Weights of a small multi-label image tagger.
Training: muon at rate 0.0098, 34000 steps, batches of 64.
Rows from block 5 of a small multi-label image tagger, named by matrix and row number. Rows with one number within an expert belong to one neuron, the router's apart. Each number is 500 + 40 x the weight over its row's rms, rounded and kept within 0 to 999. All counts start at 0. Numbers have three digits each. After the name is the row's rms in percent of the matrix's.
After each expert's rows are labels from the 100 images, of 14976, where the router gives the expert most weight on average: "responds to" is what is common among them; "colour at peak" is the nearest of a few named colours to the mean colour under the peak. Only what is clearly more common there than usual is listed. The data: drawings of small networks of dots and links.
# router: slot weights (model.blocks.5.mlp.router.weight, 128x256, trained with AdamW), inputs 86-171
# up: expert up (model.blocks.5.mlp.up, 64x128x256), inputs 86-171
# down: expert down (model.blocks.5.mlp.down, 64x256x128, transposed), outputs 86-171

# expert 45
router.90 051:444528479507527490500513488499563565401511479504463430535546560478474499502510485467535536563586527492543453476456469555534450531540502527472516545507492481489492488485468516540475454422528534477550508556508516512556508551405576548449513554472564450531475561
router.91 050:538470486447546565542582483472488458501527521473550454513470503501495522506488496544467508511480536436600494508518463529443499417506522468474547539508501415557421547558531511496529543508491459483474481481518493519500555590493492536567473484519523449499539484
up.1 054:455476509480505480488489516472468508493516504493312607605509491476484483465465498506530535485439558483479497530523477490478399611497494516497488449491488533457579492493514502522440527535504512543513505495487543424533452536447429466482510504429486472479492490
down.1 062:480527479452453449475565506490558495513470460522536536591593527397491523447498500451540561492478479492437484486565460511439540482585500537455511464563441539475505526498403496560464480450483434499491569545489563473557495499548469477509500484495529502447482516
responds to: complete
colour at peak: grey

# expert 21
router.42 148:478535552445513487461478511512527570494487476483512490463479504433445445472511499406477511593435439464589482444572540488504538443531412467427587503511503538531467494454500514511543495518532507507475432505483603476487473544530530467545535495515472506530539513
router.43 131:524562480418487467505493492502503485544518461452527516470465441440484477521518512514513521510465562492523512525555546479545490569486476471461575501590473438502459540500470485565500439504536488504557495506514538468452454479466501520516436464439509500538545524
up.0 152:512480504499563503517504536486560506508542518503567634602493564481494564530474485489518519512394465431511493526509487512510433601532492508540580438508502509507434461510488473543524455487505500478507495528461510530568370463411484498468530478455460490510484488
down.0 126:525462473472514511484557532581537398449517520545614441500522471585464547470433508540514524506517537520561518503532420509464478538514481506572463475480512432490531500522529461479486498480536444460504503554525464526423506500567560483530497511474488502471436454
responds to: two groups; laid out on a circle; nine dots
colour at peak: grey

# expert 24
router.48 134:561535453499465486500486403436434418571568541557505496519466450481549501518504505576556510512461543470522537488497479454474466570496528546512514501547485470487481493507508447521482513569529462473502478531538536458413463545489485473472419490458519547560497504
router.49 131:552565493519481462470481424429453458537598551512510506514515444464504539489510464532541506498417542467552498486496497476437511569488529547477534492570471534461482478516469457501484498542476479493468502517544524467465460574516517465475434504463512560568529501
up.0 096:521479468482513478418547517461543517578455501499495631584466534432545487566577512518513477474571494471462602554475505499503560419387491472508522485476469511510515560495477528522519445439496493486480543466422432473485570469594448494512461499504520458484477509
down.0 107:496509456508502488500491453544461544406424505497522522491549533480554525533415471451504526475481510537503462503534392499449457484539448553511516513440498512468585521540557520454455466491438482512516536448500468565576421482488516530441516467536522554507580515
responds to: laid out on a circle; two groups; nine dots
colour at peak: grey

# expert 47
router.94 063:462482526485558529596551559566475518421479539571489483550442572451463524518509471500488526537596563454517486504543536508526454483460466459522477483485507418480484533539469523441467519419507467488547471477510423420533485513488502586479462504504481451497513479
router.95 066:497547430551473481516476531453452441509478473471535473532576541478565530518491513501429492504628559473501458487414511485508472487467496514589475499452494537475502476501499502529527490512452527480536444512508413570472464458447481487498446461493526459481556576
up.1 014:439497423460469489543506490561473502414506501449485492452515462532469552445508510512501545488436503520442568485510549532450401544565512484496475491499445521566489525525510543538414544470517513542542474544496537536554494466471467522495504510453443611544455524
down.1 011:539478491544528490479466430448482532565480502469459527421493522458537435500497492495479543467475520483580502539494518444480551474449450445491555553426470543509484490478523592476516553458492502571507416556460461465489461485437475518467504547500532575476490507
responds to: complete
colour at peak: grey

# expert 39
router.78 079:465438466491509491486520475448527469486511541509549467443465544452473485473442517478525431516467500467582530546559509511532519528554462454516549429599492540524530523480552476504527574490482492504488461550504527497478481524483525497511561553532498580578562529
router.79 094:433474491488465522538476431476484484520502521535496481491514453492502396494533447467516446536510478497508551479529498560518498485537489454486496449613507533527444522456517518552482441544527505503522478474507563535453513477548474520482542530482484514537473516
up.0 157:541493474507586563500523530513533511531481519528615391577470542528491489483512493484510507552476465499473543518490495493503482484436527494539448548452494482484523532492507517504503474488504498584456473438515461505508697484465497484490469469469443503511470523
down.0 149:509534456540431506537390581493413498522572510486471509431455441478473478488546522527440420483513534528457458493466527507536463431454481461449516492632532548570496489535538506462420458538545547480481515479438506483449513491474514567529475471504487456456545463
responds to: nine dots; laid out on a circle; chain
colour at peak: black

# expert 35
router.70 095:457445501470487491497528445481504517526460512524517472522453434545522497503468505473545444465487550535600554495514556516533522424475427490512516507562538491506480558570560522480514560498447480521421456493537483524504551535496517542531574540529520519515559528
router.71 072:509481501522503516463520462484460544537485524442549486537462431551479556541485493481513527406495496537566538491525506528469541444482488480533484512474558470457495583463500438482489566507449527478436467577483504531503470495516493543460531522586453493435557551
up.0 013:479511538456430499507591540529534522494522533553456582419530538436496481537508464486447567489492509477480453492509506454508457502576537580507481410456499472468493520517507458467390552530514495434510519519466557437494550494441513472489474479520569437536518496
down.0 012:496501447535456445453554496476528448507453491509466461545500473562497531383552496509465495489565511551544477539561538539542522461488501436510539487569490463499497530494488546523569530518522512512442467578512499515481497453524475573531519533479522535480487491
responds to: laid out on a circle; nine dots; loop; dot colour: orange
colour at peak: black

# expert 2
router.4 074:457559545451529557468482518495516541535457549523497503443465483442501553453473479466509539475453492493528518457491458440503547479568507558484574505530493517527523474533529531525503504482527478511479513524479495449451518513504447498498495523515518528535591487
router.5 065:429516477487499576466491526526485488483547495520513455448561524503462474495514581409497508527502545508578495484506461441470473536515466461510523427490447551556515508496493488484495476498467460500464478471511465556482505549529526501428455484449462476499538485
up.1 007:503481459494400499411482421498434514374519485459384512449529499563523449523517527485487592460575481561520522500508525515456434462470524443519478571496498463503446496509500532547462486535522548533563500480515502501480420510461528488506461447422489455513545490
down.1 008:527476494467477471480550459539510460551449553589462531511499512415505502453454522433463550547479501447478537497485499520506455478468475535510542547457472540501468405521494587522488544459497468503535451511421527512545471414541413492478521513452525520543479540
responds to: laid out on a circle; loop; dots: eight; nine dots
colour at peak: grey

# expert 28
router.56 131:415531457427480495467544470460435564528482517463535506485483460531439460521503490525506514468394547520544530510463523581484515436465509451550575512536510570523475549513521543470489598539544505486496484516513558535513464566548606520511502470450507518501496470
router.57 136:430525493419525498487514457457512526492497485456534460481488451470477469472485436477544527509406502492548546429554480554517529517524515505449600469534427504528451517529535473507530591495556471493541473505506562471503476539500509471579532538501548519512487458
up.0 061:557499471486562436534459540438465493526541500500449446489531480552508518441512512520521490469382483541473462546543541490479482454470482467510452470495486535543566524507497531557453475440503433538529516459420529519489615477532435543579503515496480509506523454
down.0 051:415523477509522509494530533511516509460505501473539605542518527468450515456519520512526525539488433537482548526548466526568584476493528489527534467542524507501472442479509528507546560498450532422532502532434462429535495560531556460544562510533517503565480494
responds to: complete; laid out on a circle; seven dots
colour at peak: grey

# expert 15
router.30 106:445504463523507472524497457515470542493512480453519483528484447491509557533465479511567549483435551527499490505575416517536551539496437538521541509496481553427510544536588463465483573508469473505447480515522491499529532562545577511494493486469558522478453544
router.31 071:434535530492506546481547509543515531451493580519531496519471485445492581527422540534544557505437536432555464482506452529527529549531431511525563446532488459491553488504562497439503537503448447529458474510483454481517541482468472565526521475506508487457511470
up.0 016:448526502533496421520470483543546512567477499496469465491469410496469561485503470474529556484460481526488538486499469468529493478583479542474459470552497463538492578502498499466397504518493522439489506576536533526524447490429466517400501499485522522515576522
down.0 015:564488498514517511484497525498443511462544495508459524497570540511542448490591532489432524486516527555550520551480486546498535501423512496524491504437544489518480516502477544447494498470530488557457548589479475481508484518468458486491549497510451492549490528
responds to: laid out on a circle; five dots; complete
colour at peak: grey

# expert 22
router.44 102:515509535455489458490472511490491490486498511478485490488495508495527539489543446508468524414491473542524438544538523556436551499531491509480553463607472532558482517489481396485553434482567509521516492519481548555524501521527520535472567544560482507489502405
router.45 123:510574487478459462448535506451535523544416524517514496494446452458520514542495427427524555454511526515512434379539446443514504484512534493464553474499487586472484508469475479508484543496503501503508471530498533485455510546547554520489523488489569482508628478
up.0 136:547515481503518450459501493521509522589456495538471501496472482482530546556437452450542546467485466461501533471501446478466533472505557468489531525614497516484473450512473485559499463445481519566458501433517497628511483498508502510534483527527537546574553485
down.0 175:472522481478544556502508489484400526470523496485493494481482497543474494497496497534556498484480507590509481484500522545564619459479497512465544539421417466474496519564553521454573543529520513471533466488530475489495467532472490504475472434492479548479543454
responds to: nine dots; random links; star
colour at peak: grey

# expert 7
router.14 070:447485536420529452518539487519551503552495517476570437479504469503496492502512470545532452421501527488535525553582469516432527487506436481529525494589468506462470569527504543489544483560518492481484509522490564540485543539505553558532486550400509519483455576
router.15 057:495484480473519473524480552525496467447489467458565458471523501544600562500481557517465530438510511533538454557485553532471567516504438530592432482490491444543504578484567480480542452475531469498508498520534445533566483552453538559532465602448487509496457508
up.0 166:515504490445559500499528504527512494485499508488624398598498517530520499493509497487504514506518548514475498475480455502508449554510513502541502504386525449463506493497505485471489523533495479506479509537521441532498567497479502458434496464491505495469467545
down.0 143:547472467509479456513457518504478474558567498494464517395447464539466433460520478543538453487508512515508482507464592465498522414475495471510499510558527533583589526489500502514478442478500572491547493438429526442406490483508483514546527517561449499509487456
responds to: random links; nine dots
colour at peak: grey

# expert 9
router.18 134:425502446459507498424476448494441485524456496498551476467521480491504422435500485453535490535414492450606511433537485529469520458534475486475606534541473500476524487519574496524516543534498480506405437524496553526473504519506519485507513551537476586517519547
router.19 109:498519534445472551464519444460451514492463536506525479491456477486525495449495456415509460520417471510566494427515474475468525479531482488450592501519468551501488515511566446488512557493503485534481435517504530496508440571582485448585530529509502506560557516
up.1 163:507532454489490554503466478498391504473535517526449475454491469508489504537490503490486419483602583597517419506472509517473520398457478499517423441525504501498516497501501449449507592433494518578498498466507506545518453513482507522531486520502428480505533494
down.1 155:515496553534509552547584471488517499467508480410484529555477463441537545517473506457517499482444533469541476486445431484510498462566548521616545516512453522530428462486458498463494533483448518567516504470548499439517526566476499453518464474515552510501496548
responds to: loop; laid out on a circle; eight dots
colour at peak: grey

# expert 53
router.106 144:505515529401497530417556458488485518557512499496539489512513483472504477487488543472501492510444538438563489478487507500463527481511523523465566513562462474462462530557504414469488512540550513531433519532504523505439500515487527520549408500484536543522550538
router.107 131:502546492469503491493513429440481487557548518448517501506497477435505498529485494532500516490471542492620543449449469465499489519447509546514559550546493472468443530560523438431503537555501507470459495555526503485437504496479474532497391478442588523534487577
up.0 096:559508498569433511502587493474518506498528526526451724518506522424466514496517509506512504535446479491496491512543461480538486494428489531481539471470512472519453417507501511477547499478506485431499483439389533472488441475548540489554510469547518465531486482
down.0 105:439466540469467512500504461541476519424462475431558473466511506563470455478433424510486583477527464515492538488500468542474607511478485473457506491389478504483534601465464480535517524491494459503526473527551481498506537552488520510561499498420559508495460520
responds to: complete; laid out on a circle; nine dots
colour at peak: grey